config = dict(
    dataset='babble in 24 made-up languages, each with its own sounds, syllables and stress or tones, from a formant synthesiser',
    n_mels=64,
    encoder_padding_mode='reflect',
    encoder_bidirectional=False,
    decoder_norm_position='pre',
    decoder_bias='all',
    decoder_parallel_block=False,
    decoder_connector='linear',
    decay_fraction=0.3,
)
Rows from block 2 of the audio encoder of a small encoder-decoder audio transcriber, named by matrix and row number. Each number is 128 + 24 x the weight over its row's rms, rounded and kept within 0 to 255. All counts start at 0. Numbers have three digits each.
After each channel's rows are labels from the 100 clips, of 14976, where the channel reaches its highest value: "loudest" is the band of the loudest frequency at the time of the peak; "responds to" is what is common among them. Only what is clearly more common there than usual is listed. The data: babble in 24 made-up languages, each with its own sounds, syllables and stress or tones, from a formant synthesiser. In brackets: how many of the 100, against the usual share in percent.
# conv: width-3 conv (encoder.blocks.2.conv.weight, 240x240x3, standardized in use, each kernel summed), inputs 0-239

conv.72:137140126084108107111114114130118095153138139105131116126129132181117120127193136130139114137136119098088124117097134107138170110139120081129155161125141096150152145175151135131156128136126108125150125145106142139132118102124119130084139115117068124131104145126142126102159107124146139138132136140151110160107159130096092132108131156060084125102162098139127120084116077121132102100164144153133123121101128127137096132169096109078135122098139147119107162135120127141090116143121122097098115114128105156106148147139166156116130100145152156128138124115116157080107161150142107142111144162162067119127052108123166130071188098108150132124118118113108124105163095140099127109111107169144121146137159148176118111140146113166069
loudest: 250 to 500 Hz (46 vs 22.1)
responds to: /ə/ (52 vs 21.4)

conv.126:183153139129161125178125149130172131157157124081073139114093122127146097149130132146129108137129127073160148135129102116165136163095135135090114111132135107118135103104124103143114122147115075123167124124130154168138107146130129130128117138145126152125117078129161111150071107165116119075117085099175116149159093145141124114150158148128127141100119125131126174087145137172094117113153122140113125151124116125132141153153131084132132134142115118122127109120118116122123104106066148099151117136115120114140092149137170080092120122109106176158116153087133142138139125153154113113116140154086149174088113135108126121129112129136113148114129145171119195141172119124117134107149142118139177144144146158101104089135118148058090
loudest: 4000 to 8000 Hz (80 vs 9)
responds to: /t˭/ (78 vs 24.6); voice: deep voice (68 vs 24.7)

conv.49:171119128136112095124087125125115127131123128098100169109141147175121124138168101102112146097095108110154104114148160167138112154143141128134139127129101112167121116155103104085111130151099150126147142078136120055113139119162092133126122123117118107132109150132155186120179094109105109112126159127164162111133140164152113096147129139107087135135124133112090116184114152183157144141087141145127131178134143142130102160115133119124128135120107105154139104148117123139135089181086089129127125145142120084149132161096132108138132125096162146091134098142143125143134090099148148108148124127128163148104125179159159120135136114184161114110140092114129104115172134090149125120112096104129092131093098141144124173105103152168161
loudest: 500 to 1000 Hz (79 vs 20.2)
responds to: voice: child-like voice (86 vs 25.6); reverberation (69 vs 34.7); /æ/ (61 vs 22.6); clipping (35 vs 8.2)

conv.206:162136119101154171175108104108111140080164134129113120074082130139125097139119155110171155165156154081135103123109104113179101132120155116118142082139156091134098110121118100110130119180155082122139118114104141125103108066097111143122151096150137135111181156114159136121162128113090163151119130129151088120123117131120134117115124125105156155145133148079154153118163097110112159137143143106131136152177133126100153101107094118112114172115153090126109125104154157075153145117115143146119112085140144124099125110102136110145134105119099094118123112107160106149124146119103109084116118114141144148116173172147172138134119096142139172123121139116109175115123152149117145108145136156096120133126145099119137064134125164152112
loudest: 2000 to 4000 Hz (43 vs 4)
responds to: reverberation (65 vs 34.7); /k˭/ (48 vs 16.9); /g/ (36 vs 13.6)

conv.80:122172156105101129133158104158134120151154136141181129120110115160166099120120134100194121131122140136111160104137156113118126115152127112119130127116169157110153092137121126140126133142099122127150127159127132128166137135156123106132073115069162111130199129106157128095104106098129120103144135106079122102094164131108127168157179132186127184122113101150157106127129124131148138136133149112149125122110109116123110104129178124112153118120118165131161148107132111157143126119100160155125112176130129163137114121132124145149150121107172138096170159109140112076162106117123150089099163137147127105155122091131189146124099073135119173123122074158141145134105138082114131154117097112128120126096082150123157132104135129108136
loudest: 500 to 1000 Hz (72 vs 20.2)
responds to: /ɔɪ/ (50 vs 13.3); /y/ (42 vs 15.8); /i/ (29 vs 12.4)

conv.77:117158119127163166170110132139173164154133171161095148112147129134144120111133123154131098125093176148161144102132155086149139109133121144144118133123149120128160133128117134102123098157099129113100089122070148143145125134113132106168145177094106170168095116159148136157139104149117113067158084121136113109166107127149184115124124125147145099115135106126137073110133161118159127119082130131135135111139172109112133092124075130117103102084079127105120123100086100149142111127158103137146102089113156128128150126103129141151148103107177141150091107124146124149132127138111110096079097129140103143129135162158136111143122200160146142123081121116130105110136088158096169129111159114139117116151140109147132139153109105135140
loudest: 2000 to 4000 Hz (94 vs 4)
responds to: /tʃ/ (70 vs 27.8); reverberation (60 vs 34.7)

conv.112:112128177120145153094164128138152125111116117138107157125121126114112096125119163069119064138148104091155115082130137157122117111085103131114171120134094123161138100112102110108080160147143117127113111155130128122128160161182119132106109122118150136120113095119123127133140152115065067155115116089167134117136148138096124122115084127174115120164114145138178076161113130118117125133135120093135094150125151177165151134148127138126135170106148131136128098168126153151131149181131134121157115105139112126135126150123125155151191137125112095089143115151100106092071114094116121117133109105123127133068130144120123135145138172149166089139135167120117102149122141147097146123160157166135132113097099167139118140155123116142112
loudest: 500 to 1000 Hz (79 vs 20.2)
responds to: /ɪ/ (35 vs 15.7)

conv.214:179121134147147128124149125125115147109107081129170084147133123138099150077078105115117094161140104175168125111118134101148128142119145067080128152121143076082137093178131121100131142129164125132117126128128118116113122088128162146139148088154152135130163139094086125097150120151125162109136116086122130137117111132104143117125133117141159146129145135145121116135164118104138103164160152128103103135098163120088149125088133131126197161091157122135102084126125107124095194114164116145156144110127093168154144170125132112122128144109158119124112104117152127115101125094108139142131119158121171107121126129152156145130149177126150124135130115126130163101110187133132133137110149111139189117118131171126178127116124157158163
loudest: 1000 to 2000 Hz (93 vs 3.8)
responds to: /ǃ/ (96 vs 10.9); /b/ (41 vs 19.8)

conv.53:060105144129138142129108132115119145102097100098157134130138135182131163146116154134132079135152138141115111120111125154120145101157084116110120135145139115084124093096150162114130123103128098133148094103127149108106158128137110103151111113090149122136096157136135127139120129116175086132101110119157137143137134112140116141174130139172118144107151149141124110109125078107066131099087104142119124136093082145103147162158168112121106148140145155160095151149146106130126104121109144103115108106124140150140120181185134117100120134168072100096095143122131128099130135099133072114101091113169146119137110134173153126105166122131129165132168161152085123118074143140131164124140143137127171098113164126141139133074140107124091
loudest: 250 to 500 Hz (57 vs 22.1)
responds to: /ɹ/ (61 vs 17.1); /ɛ̃/ (44 vs 16); /dʒ/ (42 vs 17.5); /ʊ/ (36 vs 14.6)

conv.223:104115079149135110125091118150099145172080137140112081109125120103117091090156082120131089117098128102098103137088113135129126096131127190107118157105117160118117123120205143111147138176116130133141151157102119106101157111141109109107140097097111094094106123124123102118116129122149113115120092111102152130124119146117145143107136128171135125153136128147154092089162112146117118129173117110145151090131153092130145135154122175075094129099163192137129144116164111089100095138120156126178103112142106167162144128103107158132155126142134119146136145159128118150135135124125091153122149130113114133109092124132172126132111118126133112136152122142143128087139080195155126123108142152137169141126127113120093112173170111153104
loudest: 250 to 500 Hz (59 vs 22.1)
responds to: /z/ (52 vs 17.1); /ɛ̃/ (44 vs 16)

conv.163:126118149144159135163095166166157136133121118122121116100108099137118115084143111178124149134102119134109130146135139107156117126078151154125171127142086126167113128101105080121109173159127150100117108084158110129140157161162101109176143132134131140129112168108139128123131114129101106130099117126159119104137115161147192093083102113100144110096136126121155123152174128115119138122119061138116150143124147143151158111110140143126172110134135080115148111157139151148094133143148086125145140141141141139117121155136114160098109180165116125108143114132098098075101137099131123115141147100128125191184116121127147168126141135132156121156061150113137142135166119127138157177113158092137150107089153138131134109088131083128112
loudest: 250 to 500 Hz (55 vs 22.1)
responds to: /ǃ/ (28 vs 10.9)

conv.139:108106155113111122118104151142177103093137100111126142123100142120157130102120090128116098117159144090142085133132129124127144128179133124163132104126145156093074121155147121112160126136124118125113165057145107110108144097131093117121136110116092166121109144113128159104132118097110135129081132105091128155146121128178170111145136074092126101106110159149123121137156150128131164133146118145170145145165112124126125179124131125098134160136145157117123133125112122106153146117118161169088096110141081117161158152177074120100091131148068108107159119166104138173144149128124110128132149132109171126124115155167119126140125168139138135163109140138108177149154187132162145125157130118132164132117160083164112102098133120122133
loudest: 250 to 500 Hz (61 vs 22.1)
responds to: /k/ (49 vs 20.5); /h/ (30 vs 11.9)

conv.195:145122124180104087129157135146114136112160144118145123146208137073109140116183129101108148170135133115105154121144183128121188152137180126141158166133126142149152104137128143120126126081141089107090125104125148139118133121119055159134135149122106151081100139156123137130119125129105124124136114138093139115126139114109117167136146142116165095145151110134118128136136157178171154157150107150146132120124165134123127117090141109155145114129139116121084100121134157075193095147089110110143154144139154131084146108090111178141122116122104110159133123136132118136163128157117077106129106105118134114119168136096159131140088136125110124141082140110077132146143123088136090078133120148123128125133138146143092117157147140112136
loudest: 2000 to 4000 Hz (64 vs 4); 4000 to 8000 Hz (28 vs 9)
responds to: /tʃ/ (72 vs 27.8)

conv.76:121114159136119101145177127142110095128149137142138078093144165164137113102146121185110109140120151152116108131122119105142103091144112116126094116082123109143136102143174128095095151104111136152127143142155138134163115148168166071120099109142180153120136121118145096118147114145136055131181109123116098065142152117152154188130168139124124114140119153120152106126116132144130125112094151110110177164077118090133127125117148123094086097135149115128132171119082153141146130104129129089138133166176156154140107125168117142139079107102136117183123145129126106115131151162117133130111116163139115135174110111123112125123142121141106085119125122143134110123110100117137115125145110182159160123133096116109173160114130099109121
loudest: 500 to 1000 Hz (49 vs 20.2)
responds to: /ɑ/ (44 vs 16.8); /ð/ (28 vs 11.3)

conv.82:175121131116093125133127106146146169125129098126127158088138118122116170130136077118179096148113123120085147109144143173106146095125153103137121123143182102179164130081163155086109112145112094110139138083185114128113113165123123143104120096145135153096102109129126108120144119162138109087133128157100128104137139144142145129133132130087109143150108102126122151083120114148094119069139116137077101125086136145120112096157152175125165127140141150111120131101147110182114187140106119147117120141141125135142104082120188096141108176129170149151128165122138101153129096137165142115149123123126109146143101143100152157132104164095142128129109129120124129089095097134121140117124067119121140145138124131116128160086129165145111
loudest: 1000 to 2000 Hz (93 vs 3.8)
responds to: /q/ (48 vs 9.5); /ǃ/ (43 vs 10.9)

conv.61:141101102119068125154088109157124131092119110093168098088114118138110155170134145144105077116128155108118186133127116175135137106143141167158169154172140116077156117102133147144113098122088110110154127148135145146111157148180117139099140143133150092133112118134130179111138151146175149073130123122118127148112132103108119152162128127149095135117087093098124134125109128147137143126099115124135152106125104116143072097134106157120085124148122124112125130123119105144192133105108113082102126137101167131132136119115133145093150143118153132141091120126129093074158122102118151140126095163136136167135156142081096082150119141185164115120104113136141125143132112112114132093164115136144115118159111147127096156154176137097134
loudest: 4000 to 8000 Hz (55 vs 9)
responds to: /ts/ (47 vs 16.5)

conv.64:132116106157130070159121114103134150108121153126148140163137158130133112119143128124117150116117117149082102150154109142142153113128107093181154149152132149125169151164107135123139160126111142143147135138152129152130126132115126103118135175134090118127132131124093188119121125109120120157084134141148093103099102113136129192140161106109130096098154131134142087135157109157120105117137131117161148127136148115092121124094089108120122101116107136103106108160181105133169125128147132112083160158120139102115174117129084122081086123133146108107090119129156073141157103128114180134094120128114094129120115134129119114094135142093141134115134159129150161099137147143159163087138098075135089061116119125113108190147096135188142
loudest: 4000 to 8000 Hz (29 vs 9)
responds to: reverberation (78 vs 34.7); /ts/ (40 vs 16.5)

conv.74:140119088165152139125155139138138090184128130149148118121091084137104115096118134102131099130130124162170105103095081150138104144109116132163127128145142125124123161125132146107085144119159116112155104097177096105123191160101088146097114116147142158162117163124101091080095111090120147114146155143135115123090126127121136135123102115141114150134094157141137129112120116149109072109090091151102097084132139170097145159135117126109140140154127094091119186112105112137099131152134144142172123194102136129102102126128128141156105158138152148145117106134120109131135139146121119145110149123158090115192109124134127139128102112139089139174105133151088108173129121152117105151137121135193127163158129089135158132111120115108108
loudest: 250 to 500 Hz (56 vs 22.1)
responds to: /ɹ/ (90 vs 17.1); /ɛ̃/ (37 vs 16)

conv.15:143140091106092161161134117152098121108134157113087124080116121142125102110098130108116114111163119107163122106124111142114121126107105144138104101107143112117107099117080090165120101158111120134096125126147150146121120156157162147129133166120098108145169124163167120142150113160098109109110121130142106104110172161159159165147126153106122149120127159108120151128133134150093111141110103146205168132171102129130102126136153155117076135111151103131117102126106140104131161133154149119135113112130076146114101095139158115096141149136158096069131132099118137112156144132151096146105120104133072142128105125146128134086119118129092171096125097146118138152119154147140158147117211138144180123071131120153139087122136168131147
loudest: 500 to 1000 Hz (50 vs 20.2)
responds to: /t˭/ (55 vs 24.6); /ǃ/ (30 vs 10.9)

conv.146:152126166153097201120093142098143096123136168129110127121133127148079132124109160142151103130121125124131141068156092193142163120167116109123126141101157138128151133100149116166117119144100115156137121138136141141108152152093091173162121079133156125172155170122153154117153137134080103100088102124108114109153141092089157097118152098170102115117128114126118129151114133119077129100111145142096145156152125157122115152152093096094109103132126118164128124095149088109159121124090170154131150076141092131147158098093117143165153151145109114123131132155104140101114125129099120117115112112122147103110083172152123129162141117153119138154129133123069098120101139139126132095129137110135142135119141125131095139092130181127112
loudest: 500 to 1000 Hz (68 vs 20.2)
responds to: reverberation (71 vs 34.7); muffled (low-pass) (37 vs 11.5)